From a checkpoint of a small contrastive image-text model.
Training: adamw at rate 0.0014, batches of 128.
Data: 48750 training examples, 8.1 epochs.
Rows from block 7 of the image encoder, named by matrix and row number. Each number is 128 + 24 x the weight over its row's rms, rounded and kept within 0 to 255. All counts start at 0. After the name is the row's rms in percent of the matrix's.
# convs0: expand 5x5 conv (encoder.blocks.7.convs.0.weight, 120x40x5x5), inputs 24-27, a 5x5 kernel for each
convs0.42 100 [ 79  77 106  88 111  75 103  94  73  56 138 135  83  93  81 131 152 124 113 121 134 125 133 148 158  93 126 104 140 170 111 127 137 128 138 118 126 178 142 109 126 136 175 137 134 101 151 154 162 113 118 143 137 124 114 113 151 163 154 141 124 137 175 166 146  79 126 155 135  94  75 116 151 130 102 114 114 123 153 113  56  91 145 130 132 106 137 109 105 112  93 137 136 107 115 117  96 120 153 145]
convs0.43 097 [115 141 125 122  91 129 101  96  93  73 136 133 120 112  40 120 150 162 119  78 142 165 145 124  86 107 117 135 131 131 119 103 140 145 164  70  83 109 103 133 133  99 115 125 156 130 139 128 139 147  79 110 125 120 122  97 120 164 142 140  79 115 133 136 142  75  87 115 114 170 117 119 123 115 129 127 129  92 112 136 129 151 128 124 104 123 173 157 148 134 139 153 163 164 136 106 114 117 101 104]
convs0.44 099 [124 115 135 183 117  63  93 157 143 136  92  90  94 148 149  90  78 143 144 143 125  97 104 126 141 128 177 144 157 113 142 164 125 100 137 150 142 165 142  88 145 136 151 111 130 101 136 135 140 146 148 139 105 114 134 135 148 130 117 138 148 105 108 128 130 151 136 166 135 132 134 153 146 148 106 157 128 130 149 157 130 116 139 151 134 130 155 155 139 142 142 150 163 164 144 151 147 159 137 114]
convs0.45 098 [141 135 121 137 125 151 115  75  82 129 134  97  88  95 127 118 109  99 117 150 147 127 118 142 150 148 162 135 153 144 179 190 188 186 167 148 153 169 172 130 164 134 126 131 130 157 136 127 149 145 128 153 150 147  96 116 135 129 144 135 104 116 117 115 120 120 161 132 135 137 111 124 124 131 124  95  80  87 117  91 112  68  81 112  97  95 139 117 162 149 118 127 114 147 127 131 109 116 113 102]
convs0.46 102 [155 139 130 115  99 179 159  99  78  92 149 164 145 104 125 119 165 144 115 113 152 149 115 104 108 138 157 122  91  79 149 163 157 128  77 147 138 121  99 122 139 109 149 126  96 126 114 120 114 158 134 134 145 158 125 137  89 120 160 142 128  82 105 125 144 130 103 120 101 133 125 141 108 118 115  97 147 149 110 133 126 131 135 149 157 122 133 132 104  98 139 115 108 134 152 109 134 146 161 133]
convs0.47 098 [ 97 108 124 113 158 131  79 136  95 126 141 155 104 115 133 127 126  86 112 114 135 138 143 116  91 166 188 145 103 118 142 143 141 143 128 127 122 154 134 156 172 142 148 143 124 164 172 149 164 130 114 125  96 111 100 145  96 135 116 121 118 142 159 114  68 122 136 149 152 104 103 129 133 114 151 116 114 140  80 117 119 147 127 125 127 139 200 200 127 104 140 156 181 155 111 120 136 120 132 111]
convs0.48 095 [ 91 126 114  88 111 127 163 162 151 142 146 167 147 139 114 143 156 115 103 119 102 131 117 156 126 106  94 123  97 123 119 142 134  97 125 134 165 143 103  74 133 145 140 137 114 145 139 110 143 131 181 157 166 168 154 171 142 137 176 146 183 169 134 153 151 129 131 106 118 145 128  96 130  87 115 127 135 151 143 118 152  83 117 129 123 117 120  74 125 131 117  70 114 124 137 108 116 133 137 105]
convs0.49 099 [113 153 132 112 117  99 127 129 118 104 116 104 118  97 143  77 134  99 104 126  95  96 126 111 144  94 131 131 141 126 129 149 143 133 117 107 114 165 163 164  89 127 103 137 136 111 127 118 109 119 127 125 111 152 144 107 125 106 132 137 102 143 114 130 129 101 119 148 111 112 137 130 145 118 118 150 116 143 151 114 125  84  91 112 136  90  91  87 103 169 137 135 134  97 133 115 120 142 131 122]
convs0.50 101 [138 119  87 110  63 105 140 131 106  70 126 150 162 150 119 131 108 142 104 153 132 116 103  90 102 143 141 139 113  59 165 149 176 123  82 138 121 121 158 126 155 123 126 132 139 151 134 133 106 157  81 103 101 149 157  93 113 105 112 148 120 129 115 129 131 138  99 125 127 140 136 139 144 163 145  93 127  82 110 150 127 139 102 103  94 145 131 144 111 109 123 134 138 111 106 137 139 109 149 132]
convs0.51 099 [136 151 148 103 122 158 149 105 109 104 109  88 109  90 120 121  95 109 101  98 113 131 155 135 120 130 137 168 150 147 133 119 133 108 117 133 140 152 112 160 123 168 150 120 144 120 148 171 167 177 127 110 115 113 117 101 140 131 137 139 143 167 172 147 135 150 160 188 124 142 123 173 154 131 144 113 144 146 157 166 120 133 146 143 124 122 138 177 154 132 112 139 121 129 113 161 134 106 142 127]
convs0.52 100 [122 124 125  33  90 150 121 193 139  92 124 167 155 122 111 131 147 146 137 113 127 165 103 154 147 130 111 124 118 137 112 128 139 126  87 127 153 121 112 110 144  98 112  98  87 138 108 125 120  86 133 115 165 169 165 117 112 130 143 173 115  66  55  83 173 102  77  67  81 167 117 113  91 107 127  98 128 163 119 132 109 134 119 107 118 128 123 126 119 127  94 102 107 119 172 133 106 123 120 155]
convs0.53 100 [108 115 121 132 140  79 132 142 142 155 142 164 172 189 132  88 138 164 211 151 129 117 139 151 145 113 154 139 147 157 141 141 134 129 104 111 147 125 118 122  91 125 130 132 105 130 124 118 131 126 131 131 138 122  94 117 133 140 138 152 134 147 146 121 116 130 137 110 101 152 125 126  85  72 119 147 121 144 128 117 121 155 137 112 123 127 108  94  77 134  97  84 107  62 100  89 109  90 111 113]
convs0.54 100 [118  73 108 112 113 100  98 140 120 173 174 128 136 137 191 165 127  80  68 131 136 121 126 106 100  95  96 102 113 108  95  84 154 148 121 110 121 126 112 138 101 107 113 141 130 151 139 136 136 166  72 117 102 136 117  86 126 136 108 104 111 128 151 118 104  83 111 157 189 153 134 142 109 126 136  98 129 110  98 103 152 135 131 110 127  86 138 195 146 102 120 150 183 128 133 115 126 137 117 202]
convs0.55 099 [111 118  87 119 153  80 106  82 101 117 109 109 111 100 135 112 134  89  97  82 125 135 100 112 111 165 120 155 129 112  89 102 129 132 150  70  90 129 132 159  58  81 109 158 136 118  82 116 125 143  97  96 145 108 139  75  99 157 124 149  97 103 156 188 144 130 110 147 170 164 118 129 134 142 124 166 121 131 118  92 138 133 145 128 136 115 138 100 143 139 116 108 109 136 154  97  83 140 130 155]
convs0.56 102 [123 137 139 128 140  97 119 137  99 157 123 123 139 109 179 120 106 119 111 138  94 127 132 125 136 135 115 119  70 106 121 137  88  88 109 132 127 112  93 113 133 154 115 158 121 127 135 156 150 145 117 125 113 137  94  72  81  94 134 132 123  91 109 108  94 121 121 120 101  85 173 153 144 112  97 102 111  97 153 156 110  94 112 185 187  77  84 115 142 157  86 105 102 136 135 166 146 135 146 134]
convs0.57 101 [119 173 145 138 138 165 153 140 143 153 130 143 140 166 167 158 171 143 151 128 115 152 119 137 147 140 122 134 118 111 107 141 106 116 108 105  96 106 134 102  89 113 130 120 109 135 154 168 139 184 118 117 123 154 139 139 115 119 142 156 136  84  95  93 106 148 149  94  97 118  93 131 131 123 136  85  87 102 122 138 115 120 134 147 109 156 145 140 168 157 172 159 202 166 118 140 140 155 128 129]
convs0.58 105 [140 123 125 134 139 123 102 104 117 132  82  88 120 149 122  96  83 145 148 127  76  98 146 139 112 144 152 141 175 189  95 106 117 136 125  97 123 123 120 102 103 114 146  83 101  94 109  99  93 100 114 128 102 103  94 113 104  91 108 112 123 101 112  74 129 153 143 122 108 121 177 145 136 160 132 121 137 141 130 126 128 128 114 165 167 134  84  89 109 130 106 108 125 117 129 122  80 102 103 106]
convs0.59 099 [ 63  73 107 136 124  64 109 162 137 154 113 133 167 186 138 125 127 159 165 138 117 131 125 138 105 106 137 163 144 133 154 157 171 162 132 117 168 151 159 128 121 129 128 128 137 118 127  91 127 110 153 130 104 106 128 182 113 129  89 110 157 113 117 131 127  96 127 131 144 132 113 138 123 127 131 135  90 115 116 137 133  99  93 109 132 129 122 114 115 120 102 121 122 117 111 112  95 156 108 131]
convs0.60 102 [123 130 123 122 103 105 123 139 123 101 128 110 136  98 129 122 118 121 109 121 137 117 104 137 127 133 104 110  74  82  99 129 112  96  94 102 128 113  92  71 105 107 127 125 114  97 110 147 121 121 134 126 112 135 105 103 104 131 123 100 119  92  75 105 104 115 129 134 103  84 133 140 137 126 107 140 159 112 119 130 117 120  90 128 121 180 135 128 132 129 182 166 135 124 105 177 157 114  90  77]
convs0.61 099 [ 93 110 114 142 114 129  72  94 139 132 122  99  59 106 145 130  92  95 145 167 124 117 123 159 183  92 105  92 126 118  83 127 126 133 146  84 138 126 155 121  72  88 113 130 146  55 117 139 151 155 119 134 140 148 122 109 150 148 148 137 137 144 148 123 135 129 160 142 130 152 147 170 151 136 130 137 140 161 140 156 116 123 154 157 141 131 122 122 143 131 136 109 109 110 117 116 154 117 133 126]
convs0.62 099 [122 155 141 132 143  87 114 106 141 161  76 141 113 129 148  83 125  70 110 141 107  86  91 119 132 165 160 178 163 158 138 142 153 152 176 115 120 153 120 143 118 116 147 117  82  89 132 131 109 111 148 113  94 112 136 141 144 120 106  71 156 134 119 140 116 176 183 187 156 108 139 161 198 168 135  99  91 127 118 133 130 116  96 157 130 152 157 107 132 116 116 124 164 144 107 122 135 124 145 160]
convs0.63 099 [ 93 110 102 104 133  83 101 102  72  69  90  98  89  90  77 105  91 103  81  96 105  66 117 105 141 141 117 111 124 101 100 108 103 131  96 123 111 105 112  87 143 108  89 143  98 145  97  87  84 102 154 128 126 111 130 101 140 144 129 154 135 145 121 143 142 135 119 147 152 138 106 117 142 133 136 144 113  91 132 139 139 157 100 121 120 124 152 139 112 129  87 126 136 166 135 115  97 131 140 172]
convs0.64 099 [125 130 138 134 125 118 108  99 131 133 121  91  86 105 118 144 133 135 149 124 128 115 112 147  96 141 120 132 141 122 112  93 171 145 113 115 115 143 140 115 168 132  96  99  87 144 112 100  85 112 112 111 145 154 133 105 128 161 172 144 104 162 127 159 126  59 103 100 121  86  82  68  79 113 106 128 125  98 109 150 131 139 112 117 125 117 121 164 144 159  93  99 127 164 161  91 114 127 145 131]
convs0.65 099 [145 142 120 158 167 164 119 134 127 190 146 132 131 151 194 136 163 157 149 165 132  92 132 137 149  99  88 110 129 122 112 124  91  97 133 119 107 113 123 154 165 147 124 140 128 141 168 125 141 128 101 155 130 141 168  90 136 149 119 136 113  99 133 154 131 129 151 154 131 124 155 142 134 152 167 144 166 167 174 157 152 127 141 135 152 129 139 141 163 153 110 103 150 136 161 107  90 125 120 112]
convs0.66 098 [118 102 110 129 105 124 131 140 130 142 133 120  73 165 132 153 129 114 117 141 145 138 160 122 118 148 116 132 141 122 122 109 151 116  98 133 129 106 118 120  97 115 169 105 116 105 117 122 131 128 148 141 123  93  99 169 137 108  85  61 143 184 141  88  67 152 148 184 124  79  99 154 130 120 122 157 114  79 122 144 146 154 113 108 116 197 199 152 123 110 188 161 123 111  81 165 146 141 134 134]
convs0.67 100 [176 114 125 124 128 180 136 113  97 112 103 118 103  96 139 114 117 111 124 121 132 130 121 159 108 122 170 131 139 108 139 160 133 129 144 105 135 137 129 127  97 110 135 115 137  89 107 129 157 129 155 128 150 158 130 157 130 149 151 127 133 131 105 120 144 183 136 120  92 118 140 113 172 127 126 117 109 131 125 148 127 110 127 116 132 146 153 117 136 123 167 111 139 113 134 165 132 126 105 143]
convs0.68 100 [183 116 120  79  98 138 130 122 102  77 162 167 132 104  59 193 165 140 102 119 145 149 132 159 163 141 110 151 147 146 124 114 145 133 102 119  92 113 119 111 151 115 114  99 134 148 127 178 145 146  88 100 118 134 173 124  86 100 134 160 119 129 144 164 156 125 151 169 144 121 116 157 140 124 131 117 137 152 156 157 103 124 139 162 168  77  94 127 172 155  98 104 167 173 161 129 109 152 182 122]
convs0.69 098 [135 148 114 142 139 124 116 126 150 125 104 157 135 133 141  90 102 163 156 152  99  90 102 123  92 121 153 193 193 157 156 132 142 130 145 135 121 139 142 143  90 149 134 144 144 155 115 129 142 120 123 121 125  78 128 105  78  80  68  95 110 109  72  87 101 155 167  90 102 134 171 132 158 144 143 115  96  90  92  93 120 115  96  93 101 137 127 100 111 100 133 126 118 113 110 146 129 136 139 110]
convs0.70 101 [106  92 114 121 103  95 120 105 139 153  83 100 142 136 164 133 118 112 111 112 132 132  89  95  87 107  96  97 121 118 140  92  83 119 161 108 111 100 124 147  81 115 138 118 145 102 131 116 146 138 136 122 113  82 100 160 146 125 111  87 155 130 114 104  62 112 148 106 105 102 132 152 111 110 125 136 134  71 133  95 151 172 131 127  88 147 134 167 113  83 150 163 143 120 112 133  90 113 130 146]
convs0.71 100 [116 105 109 163 116 164 110 108 152 143 136 122 159 155 107 142 142 176 107 100 146 167 141 125 118 117 121 105 100 142 151 101 113 157 156 165 109 124 142 120 143 135 111 144 131 164 156 148 141 118 135 130  97  94 117 133  86 100 134 134 121 125 148 143 146 124 114 146 135 147 157 148 134 156 144 102 121 142 166 138  85 116 151 145 121 122 121 126 144 146  95 123 105 146 163 120 100 121 142 137]
convs0.72 098 [101 128 141 105 102 111 140 124 122 146  96 107  62 130 148 132 137 115 125 136 171 165 151 121 105 146 147 131 126 144 149 149 144 159 124 141 120 102 111 109 120 115  83 122  94 121 131 127 127 147 115 164 131 125 128 165 159 133 130  78 182 157 151 131 139 152 187 186 147 146 132 153 119 139 130 105 119 131 118 102 120 130 150  75 111 134 148 119 111  92 139 155 161 163 119 144 131 189 148 169]
convs0.73 099 [149 156 154 141 168  90 100 142 125 130 101  93 131 112 142  90  80 110 131 126 129 118 146 118 142 139 170 133 140 122 134 131 119 154 122 105  91 120 135 144  99 144 118 157 137 116 116 115 131  95 155 130 119 101 102 131 112  96 103 113 128 118 105 150 165 170 146 141 109 131 120 148 128 101 121  96  55  64 118 141 118 127 150 152 121 140 156 162 130 128 107 121 138 123  96 123 138 150 159 143]
convs0.74 100 [122 146 129 134 120 106 138 136 135 155 129 145 109 121 148 121  86  55  87 145 119 115 103 117 135 124 102 129 155 128  97 110 139 150 133  47  86 147 149 181  83  95 122 110 108 118 124 109 142 105 167  96 133 117 141 109 137 139 152 159 107 164 161 192 175 137 163 204 142 111 176 181 170 142 131 125 111 130 128 140 124 160 138 137 113 127 127 127 101 104 154  93 135 144 133 144  99 108 117 140]
convs0.75 100 [134 138 118 127  98 138 139 142 116 104 157 136 189 136 148 158 152 170 121 148 153 173 174 180 137 164 148 132 107 118 137 112 133 159 148 139 117 124 151 150  94  99 141 126 132 138  98 131 151 123 110 104 117 140 153 118 131 152 110 128 132 156  96 123 123 129 147 113 163 148 121 145 142 119 145 109 146 122 163 139 137 141 156 156 131 119 123 136  72  70 134 132 123 127  98 129 125 121  98 123]
convs0.76 098 [ 99 111 123 123 108 151 147 154 140 147  99 117 131 163 155 106  86 124 152 111  81 110 115 125 120 116 137 136 128 117 138 129 153 147 154 179 138 159 148 147  96 137 162 141 161  94  89 105 122 138 143 125 121 110 111 135 124 114  77  63 144 131 162 143  94 123 120 139 149 148 154 178 155 138 130 132 141 184 135 129  93 107 135 115 140 142 106 109 116 143 174 130  87 116  99 156 112 129 130 106]
convs0.77 099 [119  93 123 118  92 118 108 111 106 116 102  95 144 112 136 147 155 146 135 126 116 134 121 129 153 103 132 109 113 118  80 125  94  95  97 119 115 133 118  94 151 161 125 123 103 156 163 136 130 161 154 169 121 136  90 142 153 147 124 102 156 122 140 123 103 119 128  58  97  82 145 113 110  32  90 127 112 142 126 152 129 112 145 131 166  68  69 127 136 171  82  63  76 106 117 100 114 141 136  99]
convs0.78 099 [108 167 114 156 138 122 131 121 101  93 134 132 119 111 111 105  89 119 109 111 104 124 105  77 106  93 127 110 130 119 121 124 115 152 137 150 166 204 168 137 110 174 205 149 146 117 147 173 130 140 138 122 138 133 140 169 156 166 147 124 146 137 103 136 127 140 134 104 121 142 169 142  97 151 167 159 185 184 155 160 121 103 120 134 148 119  75  65  57 151 120 102  70 109 124 107 154 165 124 140]
convs0.79 098 [114 117 122  98 117 124 135 163 156 106 107 145 127 117 121 124 120 110 128 114 165 118 123 117 100 137 130 133 178 169  76 124 120 133 156  73  53 100 148 167 116  92  99 123 138 159 146  90 112 128 111  92 148 169 140 118 127 153 148 128 149 144 152 149  98  97 112 145 140 112 120 145 122 149 123 143 104 137 123  96 141 142 140 111 105 145 182 193 186  81 136 131 170 170 131  97 132 133  87 125]
convs0.80 102 [ 82 125 120 152 146 117 107 133 163 169 125 129 121 163 198 134 125 132 119 102  99 101 108  91  99 127 120 121 117 131 152 123  88  91 123 133 129 140 107 124 130 169 130 133 106  98 115 145 129 128  95 136  78  94 120 148 151 119  89 104 188 130 138  78 113 116 145 138 131 117 129  98 112 127 150 138 156 113 101 109 140 109 129 105 118 133 153 116  83  73 163 159 111 108  87 153 136 131 127 133]
convs0.81 099 [109 123 150 145 117 173 122 126 131 123 145 152 111 137  91 149 126 116 120  97 122 121 104 110  92 103 127 103 132 106 101 128 143 125 142 156 145 157 149 138 159 157 156 138 143 144 121 134 144 131 149 132 111 118 145 156 175 156 111 138 133 161 145 147 136 101 118 139 148 113 113  93 131 125 134 146 118 124 124 144 170 151 168 107 120 144 145 111 130 136 128 120 112  88 106 135 136 123 147 147]
convs0.82 100 [120 149 143 137 147 100  93 173 129 114 120 131 148 147 131 147 149 126 125 140 135 108 115 141 119  48 113 141 133 142  58  99 107 123 159  87 111 102 104 130 106 127 132 159 150 131 130 125 129 113 131 131 141  96 114 142 104 121 118 123 122 118  96 115 128  89  75 119 113 104 132 130 105 118 119 144 115 112 112 113 103 137 166 145 115  85 127 172 171 117  86 134 171 158 158 124 131 139 164 162]
convs0.83 102 [ 84  74 107  89 107  85 126  91 114 129 115 135 114 133  97 112 145 136 115  90 137 103 130 114 128 131 106  91  90 119 110  91 132 113 120  84 122 115 117 122 126 123 100 120 155 115 116 113 139 125 158 135 150 146 110 133 140 119 131 128 114  98 105 114  97 120  94  98 126 151 134  98 133  98 113 123 110 150 158 106 153  84 110 170 133 116  77 108 142 142  80 112 113 136 144 117 108 114 139 126]
convs0.84 099 [151 145 108 129 143  89 140 127 121 140 143 149 148 149 133 121 122 143 157 115 110 147 135 122 139 122 119 164 129 130 109 105 123 137 132 117 119  65 118 112 133 123  78 105 106 121 115 112 110 120 117 161  94 101 142 136 143 112 134 109 113 132 122  97 103 144 128 165 120 129 109 127 106  89 120  85  97 121 129 135  97 156 152 139 138 104 196 201 182 155 119 189 188 192 162 113 129 140  95 146]
convs0.85 098 [131 136 147 160 199 131 151 147 168 161 118 121 130 174 137 113 126 145 148 116  89  96 148 126 136 114 145 160 151 169 122 119 133 149 151 158 144 138 159 142 118 114 127 125 109 119 113  99 112  81 133 140 141 124 126 124 124 117 141 163  96 104 125 127  99 117 109 142 153 170 161 129 149 155 154 143 119 141 148 113 149 110 105 120 129  99 117 105 128 112 127 107 119 118 149 132 106  89 120 121]
convs0.86 101 [ 93 136 152 132 134 107 109  97 112 121  85  98 120 150 136 109  71 130 130 128 110  96  85 134 115 142 112 126 113 157 149 151 154 113 105 159 129 111 123 163 156 107 132 123 121 114 125  98 102 111 122 151 126 107 116 181 157 141 145 147 210 193 148 165 160 171 197 172 135 132 183 179 197 166 161 129  83 142 145 152 113 115 124 140 139 134 146 121  97 107 126 178 122 118 143 151 135 102 118 146]
convs0.87 098 [ 80 127 110 117 110 139 129  98 153 129 120 123 159 141 133 130 126 117 135 156  97 117 111 138 131 106 160 151 128 138 136 127 157 113 118 153 173 133  93  58 131 149 156 130  99 145 143 153 162  96 140 150 147 133 137 138 142 128  88  97 177 171 121 122 106 140 111  91 155 120 136 114 110 105 119 101 106 145 149 178 117 108 144 136 158 117  68 130 119 153 125 132 140 115 129 118 139 131 152 119]
convs0.88 101 [142 147 108 142 137 122  87 109 102 124 119  93  91 113 149 116 112 123 136 163 115 114 112 103 150 168 141 122 124 121 161 124 133 103 131 137 136 135 116 115 142 128 150 130  96 131 164 126 125 103 149 143 145 138 136 100 126 116 121 140 101 138 142 132 117 103 109 107 110 125 146 101 110 107 142  92 127  89 105 165 110 122  87 128 134 110  93  86  77 145 141  93  68 111 105 171 105 105 124 145]
convs0.89 101 [118 137 119 145 117 122 152 115 147 111 111 115 143  98 134 112 116  93 135 140 136  97 120 106 144 108 157 106 104  95 103 120 131 119  84  86 121 147 154  79  90 133 131 129 133 131  99 143 120 151 117 130 126 175 144 111 108 139 141 121 106  93 122 142 159  90 141 129 141 139 144 142 146 130 138 135 101 143 144 151  97 101 136 136 148  79 103  97 160 166  97 126  95 111 143 134 129 126 132 141]
convs0.90 102 [110 106 146 150 118 110 124  87 125 137 155 112 110 143 148 123 119 102 128 136 124  99 138 108 122 162 144 128 168 104 163 112 121  96 109 121 142 122  85  93 128 158 121 105  80 132 118 140 126  78 166 160 115 110 100 141 161 161 121 117 125 161 197 130  82 128 137 117 112  86 111 110  74 102 109 128 152 124 111 148 149 144 113 112 118 149 109 129 102 140 147 102  88 122 104 112 127 110 146 133]
convs0.91 103 [134 120 108 103  73 139 144 120 104 123 124 127 150 134 123 115  91 123  76  69 152 123  77  78 103 120 123  88  92 118 110 123 100  82 133 110 110 112 116 109  92  63 124 128 109 114  66  53 106  78 150 143 128 136 122 118 124 161 168 175 116 103 125 100 106 132 136 131 107 126 146 153 155 146 104 109 150 151 150 147 117 108 116 130  86 136 104 123  75 103 129 129 109 128 134 166 146 108 114 179]
convs0.92 095 [149 118 126 118 115 117 149 108  98 128 171 101 100  91 115 119  90  79 126 122 114  87 124 160 124 174 164 136 167 175  97 145 151 163 144 100 148 150 173 152 120 146 177 129 117 121 122 131 121 118 135 108 122 137 134  95 158 161 165 147 116 175 173 149 121 134 160 143 127  91 156 163 134 133 132 122 127 131 112 145 156 169 140 116 133 140 115 113 116 106 102  98 110 120 130 138 123 101 115 129]
convs0.93 098 [114 118 113 150 112 137 196 148 118 110 121 159 146 148 147 151 142 135 149 124 133 149 146 141 118 133 139 122 133 168 125 161 135 139 129 155 130 116 151 116 113  90 117 122 100  82  90 110 102  96 117  86 123 113 126 109 123 112 130 131 116 127 107 147 141 129 129 147 134 159 114 132 133 144 158 130 122 136 147 108 137 151 127 120 121  97  73  87  93 122 119 100  98 117 150 125 128 121 138 133]
convs0.94 100 [118 139 122 144 144 121  85  99 100 124 103  93  81  78 136 101 122 133 123 117 102 101 125 119 103 125 123 128 160 185 129 106 125 118 172 126 122  95 122 123 147  97  96 108 110 122 104  57  89  81 136 109 125  87  93 138 142 160 124 138 129 147 136 135 125 100 116 160 153 110 120 110 134 122 121 147 133 177 138 127 166 153 159 164 151 104 109  96 158 141 118 136 105 136 145 131  93 122 154 157]
convs0.95 100 [144 102 106 119  84 129 116 115  87  97  92  93 116 104 101 111  92 116 144 134 111 124 109 122 134 132 133 105  83  82 118 110 140  47  91 134 199 142  99 132 130 175 162 106 130 105 129 127 128 167 107 105 121 137 118 135 143 143 138 105 113 116 113 154 150 135 105 109  86 104 165 135 113  80  86 115 115 148 124 129 118  90 143 157 142  93  83 102 134 119 158 120 100 122  93 160 128 133 122  89]
convs0.96 102 [117 121 102  92  89 118 136 117 106  95 111 169 148 108  74 121 142 151  88  92  93 152 117 134  78  79  70 123 138 131 104  76 103 132 148 111  92 108 137 161 103 108 104 116 122  99 100  77 125 113  97  90 119 122  95 144 114 149 174 142 124  77 100 141 141 116  98 150 135 119 114 130 164 153 171 115 132 114 100  98 130 122 161  94 136 120 143 156 139  98 113 113 124 114 113 125 121 132 119 143]
convs0.97 101 [153 170 149 116  98 145 134 138 173 148 130 117 111 127 111 138 138 119  95 110 131  94 140 134 126 115 113 118 121 136 127 144 139 152 147 115 126 118 149 132 146 103  99 105 119 146 101  87  78  98 141 144 136 160 120 153 143  91 109 119 151 148 152 119 147 116  97 124 135 167 162  65 105 130 162 149 122 129 168 178  85  63  93  58 123 100 137 127 132  94 143 132 171 149 153 118 124 159 110 126]
convs0.98 099 [157 162 135 139 122 110 132 129 107 117 173 120 145 103 142 153 149 164 108 141 154 139 103 133 110 127 137 101  86 108 102 112 146 138 132 112 127 142 169 149 111 145 147 177 152 148 189 159 172 147 153 124 124 146 109 121 133  93  79  93 135 119  87 114 114 102 125  99 134  89  93 101 111 131 102 116 137  99  87  87 150 113  88  97 109 110  98 109 101 104 106 135 135 111 121 129 115 133 136 141]
convs0.99 099 [148 119 121 129 156 123 127 164 117 146 163 169 146 164 170 141 152 147 106 152 124 115 150 117 102 105 119 153 166 133 126 120 138 143 147 122 156 172 155 122 115 155 147 121 101 135 134 114 131  59 136  80 121 122 144 121 146 140 154 121 152 172 156 128 100 167 151 191 126  94 129 129 151 142 130 129 117 102 112 140 144 143 139 109 132 136 131 131 107 128 126 121 132 119 126 123 126 165 149 116]
convs0.100 101 [159 144 140 137 124 158 141 156 156 162 155 144 148 172 193 171 125 124 125 121 130 110 153 144 169 121 125 119 148 129 109 131  90 111 130 104  78 106 119 115  82 103 125 149 137 117 131 128 141 100 107 138 138 162 131 146 129 111 123 139 116 105 130 144 154 127 140 185 151 116 117 145 136 140 152 133 126 130 135 164 138 126 152 133 146 149 157 154 148 132 132 126 154 122 122 143 114 141 121 133]
convs0.101 103 [147  98 116 124 122 122 123 140 136 130 105 130 100 114  89 118  88 102  94  78 107  86 100 118 100 149 142 168 129 166 106 169 133  96 104  84 113 145  82  94  86 120 121  76  85 105 119  88 118  63 151 127  98 126 104 110 142 111  89  75 132 122 129 131 117 108 153 149 152 136 140 137 121 153 125  84  76  89 107 125 129 109 111 125 155 153 119 136 167 154 144 126 137  98  79 115 133 108  98 100]
convs0.102 099 [117 130 146 117 132 140 122 131 137 138 169 163 145 167 143 127 165 171 139 135 106 111 107 107 138 165 138 144 115 136  79 120 105 144 141  93  84 100 101 125 116  65 102 115 112 178 124 151 134 129 129  96 112 149 148 130 134 106 137 141 103  89  83  81 129 150  88 103  75  94 158 136 115 125  99 129 119 144  96  85 137 165 133 115  89 154 213 175 143  85 157 163 178 154 125 137 131 147 134 137]
convs0.103 096 [114 141 138 126 109 107  98  96 113 126  93  89 109 116 112 105  84 109 114 113 113 121 120 126 131 143 146 131 103 107 147 168 167 110 102 155 176 167 162 127  98 154 145 157 112 145 151 141 144 142 126 108 113 133 107 123 138 129 122  92 135 165 139 142 135 150 156 168 150 125 140 148 117 146 124  97 145 137 103 120 134 101 143 116 138 152 143 122 113 135 157 187 162 131 109 170 190 167 144 116]
convs0.104 100 [131 132 126 123 128 149 131 180 129 141 156 142 134 144 134 154 129 167 165 130 130  90 138 126 126 117 134 138 131 126 136 155 170 176 150 147 146 136 173 158 126 157 127 145 134 133 137 119 119 110 136 121 123 155 133 145  93  78  81 142 155 113  91  76 118 100 104 108 109 116 120 127 120 145 129 127 107 124 112 138  97 111  76  67 123  87 106 102 109 114  89 103 116 131 156 126  95 134 105 135]
convs0.105 103 [ 91 119  90  96 103  97 116 103 106 123  81  99 109 137 111 125  79 120 126 143 123 143 139 150 141  85  76 108 128 125  19  87 113 125 173  63 100  90 115 182  85  94 134 125 146  87 158 139 162 151  92  97 124 134 115 100 119 113 166 135 115  81 125 120 173 112 119 145 142 144 104 119 152 124 130 150 110  98  99 102 189 116 160 137 110 138 142 135 127  97 123 133 128 137 158 129 103 119  87 126]
convs0.106 098 [123 118 101 126 128 120 155 101 107  99 125 114  97 101 105 137 114  99  85 120 145 104 123 148  99  71  82 117 160 165  78  91 108 145 173  95  72 133 181 216 114  94 125 173 161 139 138 133 164 149 129 132 127 164 148 147 137 163 168 170  92 131 139 167 147  85 132 155 152 145 117 136 152 174 112 137 131 126 124 135 125 128 126  99 144 126 134 137 113 119 122 137 116 126 132 134 112 139 119 139]
convs0.107 098 [146 118 124  90 145 155 137 113 124 118 130 143 133 137  92 109 113 112  81 107 189 146 132 122  87 109 121 119 136 123 130 106 102 124 120 143  92 107 123 125 106  95  70  73 109 122 161  92 106 143 127 119 128  87 125 119  73 101  87  77 100 119 103 115 109 136 108 114 107  91 162 106 138 127 111 118 117 135 134 143 133 165 149 133 135 136 145 149 121 134 136 140 138 129 151 148 164 157 121 116]
convs0.108 102 [110 128 107 126 142 119 113 127 111  93 117 139 179 162 146 148 140 173 131 112 148 127 142 135 120 126 102 124 103  85 142 132 108  87  95 102 125 131 106 114 127  85 132 127 137 121 114 149 121 137 128  89 103 106 107 105  97 114 117 157 129  90 111 123 154 140  96 103 140 157 121 119 125 129 136 115 134 107 132 142 101  88 108 164 116 138 106  98 142 118 117 110  86 112 149 140 121 109 114 123]
convs0.109 097 [139 104 151 150 156 137 167 173 184 142 131 197 141 153 117 120 142 123 146 121  99 123  94  94 116 124 120 134 159 156 101 114 137 124 158 144 116 130 127 178 116 141 113 100 159 117 120 137 112 129  92 144 131 143 187 125  92 114 142 136 149 114  96 131 133 155 145 151 138 122 150 151 162 181 191 150 133 135 146 162 128 150 128 121 105 111 134  83 114 101 113  92 129 127 142 148 119 140 138 142]
convs0.110 096 [126 158 146 132 114 152  97  94 110 151 171 164 136 132 135 150 169 124 127 126 121 128 139 122 153 146 118 114 151 127  86 107 135 142 119 147 137 115 141 132 161 142 119  94 101 134 117 119 140  82 126 134  84 124 120 108 106 101 135 172  95 138 131 151 142 110 116 137 164 150 105 112 111 148 135 163 177 143 153  98 160 195 139 113 135 144 143 126 120 146 118 151 164 184 151 107  90 105 139 149]